{
  "model": "multi-label image tagger",
  "dataset": "made-up road signs on poles",
  "train_examples": 122500,
  "image_size": 24,
  "crop_scale_min": 1,
  "horizontal_flip": false,
  "translate": 0.12,
  "arch": "preact_resnet",
  "norm": "batchnorm",
  "hidden_act": "leaky_relu",
  "drop_path": 0.2,
  "depths": [5, 5, 5],
  "kernel_size": 3,
  "stem": "deep",
  "avg_pool_shortcut": true,
  "widths": [64, 112, 192],
  "num_labels": 58,
  "init": "trunc_normal_002",
  "residual_init": "none",
  "optimizer": "soap",
  "beta2": 0.99,
  "learning_rate": 0.0026,
  "beta1": 0.95,
  "shampoo_beta": 0.95,
  "eps": 1e-08,
  "precondition_frequency": 32,
  "max_precond_dim": 1536,
  "merge_dims": false,
  "one_sided": false,
  "adamw_lr_other_params": 0.0012,
  "max_grad_norm": 5.0,
  "max_steps": 8000,
  "batch_size": 512,
  "epochs": 33.4,
  "lr_schedule": "cosine",
  "final_lr_fraction": 0.1,
  "warmup_steps": 160,
  "weight_decay": 0.1,
  "adamw_weight_decay_other_params": 0.05
}
Rows from block 7 of a small multi-label image tagger, named by matrix and row number. Rows with one number belong to one channel. Each number is 128 + 32 x the weight over its row's rms, rounded and kept within 0 to 255. All counts start at 0. Numbers have three digits each. After the name is the row's rms in percent of the matrix's.
After each channel's rows are labels from the 100 images, of 14848, where the channel reaches its highest value: "colour at peak" is the nearest of a few named colours to the mean colour under the peak. Only what is clearly more common there than usual is listed. The data: made-up road signs on poles. In brackets: how many of the 100.
# convs0: first 3x3 conv (model.blocks.7.convs.0.weight, 112x112x3x3, each kernel summed), inputs 56-111
# convs1: second 3x3 conv (model.blocks.7.convs.1.weight, 112x112x3x3, transposed, each kernel summed), outputs 56-111

convs0.96 116:091145138124075097139136136146062125134151127122169107018155122145127133103170131097100128091121140098151131109139136136066145137124123116111113121119140110155079115085
convs1.96 098:143135144171093132086100165083191132140122177096143137083118067112138158127135136176122155122120141067103163125125058129156156099118101128167116157141094107115081142041
colour at peak: purple (31)

convs0.54 108:096098125108142162131129096154108119163130117114141117155097216077090086137121108127146255074114121106113217081147131104111118105096109071098094125101179147114124128142
convs1.54 122:141189140164143125148117146121127164104141152149144131099129036192152152146127181144143051118124142122165055111067129141124129129172186200165142165096120129137101146151
colour at peak: red (38); pink (34)

convs0.28 131:103161144110121099150096132101146139127174114126091085092107106110127136081126124157126025099106136128144067104191161159126123166137110094139132101141148098174117101045
convs1.28 105:124063129125179154097125147126152130126104114092092152141142128153151142215082160115137072176153143092141121144061129109158094117124158111084164115169154162092099143099
colour at peak: brown (64)

convs0.88 124:126126160139110084120127129157142149080165141041129118119154096091171140095077188160097000106135110113121155136095120178149136149144128086123136112129088101125156103104
convs1.88 108:151079108172134168123138126133144143110109166146137133134128140132096151127149048158128000185124141163149156129034109123142132112150128127153122126132190133152117141107
colour at peak: brown (60)

convs0.78 124:153130131133099102095149145146107135066165144105166093155145159067132072056070095146147105000156143104173203137100114142158156159122137082145147104117085125154152084130
convs1.78 103:090141124125142125147167142163129157176137126159196114123132255131097158186153013123159160074135176158146069098103117148068148143107135173117100145133151157169188136151
colour at peak: blue (55)

convs0.91 106:140151166083134095086118121099172127128166136051093064157145129108122162103084107169108173175163114156159117138150110134154125173131106117115099104133127113048122104150
convs1.91 096:110147130155110148113121159152098138134137180170114136127169154064118114117199111108107092189159096125144077110212169140090131095142062110113124091159188171102149151085
colour at peak: purple (35)

convs0.10 106:103108155135092095151149116177133132082148161124117102122125086081178097129108160139054205163121152099172071093098167136139156135174143132141097123129114112162164135108
convs1.10 097:169127112148120105132120117123122199164165128074149099173127088120111119116189187066128159102117105135130164047109107111138133128130118173128087157132138127102070175098
colour at peak: red (37)

convs0.39 116:137131138157114130138141112141123124115136124118159098130119092079155137148142000142105106238099114099159048109103132149133119117118117107149136091119051116127137123146
convs1.39 104:152167127131133106118092105100121131105124110100135100098109117193146129083222072103162066126135136097137021159073131125134124125172214193128138168136088115138138125148
colour at peak: grey (63)